From a checkpoint of a small sound classifier: 78125 training examples.
Rows from block 7 of a small sound classifier, named by matrix and row number. Rows with one number belong to one channel. Each number is 500 + 50 x the weight over its row's rms, rounded and kept within 0 to 999. All counts start at 0. Numbers have three digits each.
After each channel's rows are labels from the 100 clips, of 14848, where the channel reaches its highest value: "loudest band" is the band of the loudest frequency at the time of the peak. Only what is clearly more common there than usual is listed. The data: struck, bounced, scraped and rolled objects made by modal synthesis. In brackets: how many of the 100.
# convs0: first width-5 conv (model.blocks.7.convs.0.weight, 144x144x5, each kernel summed), inputs 0-71
# convs1: second width-5 conv (model.blocks.7.convs.1.weight, 144x144x5, transposed, each kernel summed), outputs 0-71

convs0.89:437539547527507528488499420473551452479398515488504529545453481541521481451453451534470517545540527475544527501469505538429553534480567540496445545480477513486526498516437496559533492607473501440458650496520516439483
convs1.89:546601536483624522536535452446467473564474484498468463600520397454459562440402434502479525469551485625462507483484472533479562454507501450464470404491490543560425486423569493506538469488522528521523566515526525436551
loudest band: 4000 to 8000 Hz (33)

convs0.92:521557456482509609475440511533443494450464482507474476444518445479525448495499460490514540567534496493526488577550439580532524490402488500493392556448475434480506474564386544471478461437426537466534436530518503445490
convs1.92:533445416494546471535476536443486516429432488534525560533494490480451557474520492583430490528504488458526460647475463513457525469463501545488557462457366548443477493435523526534510506462513556533457435390574465477533
loudest band: 500 to 1000 Hz (48)

convs0.77:525431522524584515504452473490415445490469528455453494491473510477548456457437421408410578559510400541536564508576544497405543522577593507493517499492503403502460460526467518595580469502515524550520530469547497509470
convs1.77:531529493562518502541632468483504519566524556496433355537466550489488546458530468481399567500482424588514412449528481435566533525536394502406560517499481491582439532447540424558537485441435514470515446433515524469505
loudest band: 4000 to 8000 Hz (41)

convs0.106:522447485531539372602443480528482524509477524519458561470442540504554495554615512497455482513542499563498545454541527461386462506514471452469458531545491551492544461535565467507490562495496482532478491572541505471463
convs1.106:458454452463518488544404499505501512508514596510613449483493504509483610509535493516436492492605491503551479535494497552499550534426526515412524589471529445450604520462458437514464531480488459479514442443556469497525
loudest band: 500 to 1000 Hz (46)

convs0.68:437510544547463466550529534421440560501495484543497541526510626516563517499479460505425463457490475586399509468469544443492415466528524512437556432489511503533411598489602536468532577604504620473452449519522464515545
convs1.68:512523558496543607530484403568426486545532486570464451518563473428514553478485471478501503473460484541428494450504535571495497498510407511484578463546467484518542480451525422474485323552528401493426473471590545501462
loudest band: 250 to 500 Hz (47)

convs0.94:491403439388559468471499495541520486477429435530523547522500497344506596569473559507521440574432470491469500450494487461470563538511567451586443495501583502510448463516582433502529483446483514534579478515453466480467
convs1.94:446498504542485554419437591564465511501449503457640484439464424511475496467498528507506557510506544462406587598530479489503459512420525594515590347498486489438498478554517454567550517526544554499491488471518616505508
loudest band: 250 to 500 Hz (40)

convs0.112:492483575595469458484445511446488565514532528523492480584458480520462495452543540492513585496491533563587506526494516496543496509402541511495581450548604502587496447525497493492532495484569451457552580477474596526438
convs1.112:441436460538432508605536528613538528573526490478452457545440476507454510529423503469489479432446425528431572448490533480461552566508396484556515456533461468476566465445447484519514505505487557568579439469461441471601
loudest band: 500 to 1000 Hz (45)

convs0.123:563577479543539479557521496462492469499447495412482487551379489540533499508435577434488596474481554580497432512447510498412507517447554415510503485541447527529486510407565546549496475558480479547498621437509432576510
convs1.123:435484489515476529559603433466469499507448397513444536518496506485484547404475505531423584493515460515531501440600438582512487517537477534465459431495496520462502469393447407461494486487413491505531481501459561507447
loudest band: 4000 to 8000 Hz (43)

convs0.78:412510566450462473518453471498504546520424515525410524579496508452579513487477499498526547515455436507536619479524536570497561515445537469535450462488473542465493576563510526534488438567501462539577552425485557510508
convs1.78:556544526531410505499567479629461445474505535462513433475481471453427510506508385463380446497502453562472533471474466455552478575544477531404558422532527501591540445510479573592523505481518509503475458627485495393461
loudest band: 4000 to 8000 Hz (42)

convs0.27:456492465529417510458566551467487362539437472462544466541600562537459483513493474592620500557317528494472482399495398492462524579423489423505469554470499500584495449427485515485541473544485484483527529503505467469467
convs1.27:543587445557507460584570465561512533473467506463568415478473521459440480461560515437498528471551456446490561432458466588524392527580487398397491443546504450487518505467450404518478552466408484443457590488547512484524
loudest band: 500 to 1000 Hz (45)

convs0.101:492448515462430517636566552544504485441398505509477533546523528556556526506519482514477494568428560535521576490470387488436462517509504462531512482539516391395518447507491537484499634407461524561456507508545475449608
convs1.101:463504472432495458482483561512549552548510538538505498427473547566513469459555370535460464504513388473489512502484529599503519418478513546508498550473460443509445531583493424542528502545614416502556420547563552486537
loudest band: 500 to 1000 Hz (54)

convs0.11:433519504485395513524520467547432459502494448478484515551456581506517545503560517464515518517431489587467438458534498460459542554495523566448500556470481508525581473573600432413405580493539551450458565575590511416541
convs1.11:480480519508592467577441522519564437624519471568586482509521635484548539564540489549479510560532438455455550479392431656484466525425437526524515518468462506469509517514523493542544448444482484495617455441481518560574
loudest band: 500 to 1000 Hz (46)

convs0.41:552480479522477419431388473572450453453450612548522460492470414532458497546400412523541479469433465450501557529505492500494510551563421460540449410527505523473515474546499556514560426566642421509542599464520457482520
convs1.41:458555511477439494621419466559493469403601550492505521447456521544525582422544547582480518460557446592496544495456516435520560541446401539482518488464585544460465443407546429449514484501514498598454455532545468524549
loudest band: 500 to 1000 Hz (46)

convs0.99:506484528443555544480461414501525515517608453484532508468485419483470454452538515425540452471423602486492495614500420495486558393574469531500499577450473566490456455506511438490508463447506512481553422512574528578507
convs1.99:470593532552485505411414539432516447442484516511541491522521539455400580581468502512480484586426561442506517602465429496437490435519500565529540498550524519411465516487538502495514517515553572474603476487455328554524
loudest band: 250 to 500 Hz (41)

convs0.83:492536517433439622536544551416397484479399537510426461493559406490538508460536477523599540410449519488564534481477500525542542505504473539526474451469505492627535496508477547456500501566479573535565509538469545519476
convs1.83:531463597472484405606580429446451474473498506452453514563535461444462449529514477425569554464552489471665481492534514625530491531523523573524441442532513571548550513482431482533461446518331515467467533526465462395435
loudest band: 500 to 1000 Hz (45)

convs0.98:541540455421448494422514525575555457541446486449553410440581490485411470492451587605580490555448483483556557455504427542465434465481445540553446523449503547497409499507441505442506525602537531481521634479550489547504
convs1.98:475533506525394479492499446499534414443537522469550531506464442511546572421493474437564492402495442448508560537464594572512470494499494534527541409510480552672486554512550464512476459475557444506525527476515556512584
loudest band: 250 to 500 Hz (41)

convs0.85:497512555491518510531399502510450545478443587529417484555479474423523389421495465557454603490463475517569535469513537580418559497504509523494445393529391491490487562521509501579582508560553468590564556412503544491507
convs1.85:537481482534415500465587565533508508457457536485387424461474479460415572502513464491421546437438499592455482448527418489515505475522453456432530417502478486569473452342530452527533422535498549550531485473525521456454
loudest band: 4000 to 8000 Hz (27)

convs0.103:457497495555578552544531438458407500500531504537565534542412525432519594403407461518347567518559409602500561494493525484461585609492485501535490470431526527531525560460424478476564389451449505447460540548499507446519
convs1.103:468573511588450501573538414600510456500467499471456495594494485528528569525510455528512579481494435595464449445458471533454520496561440565559469414530454578588459559393501486502552409403514543527588480461488530528462
loudest band: 4000 to 8000 Hz (27)

convs0.81:318482489436469514543443532511429578499494549565484507391539484477593545542492405525477544527500474517473473499553468532436531514465441453468519557520474535421519520523492456483412512478388447457467581484509458496526
convs1.81:459560474434489593442528497528519524466459596445494427515495453519497540479528417567519561512450525471541483464465400568464511423482480503383472500559421552498543508526420556572461565517491424603538470375514482427467
loudest band: 500 to 1000 Hz (45)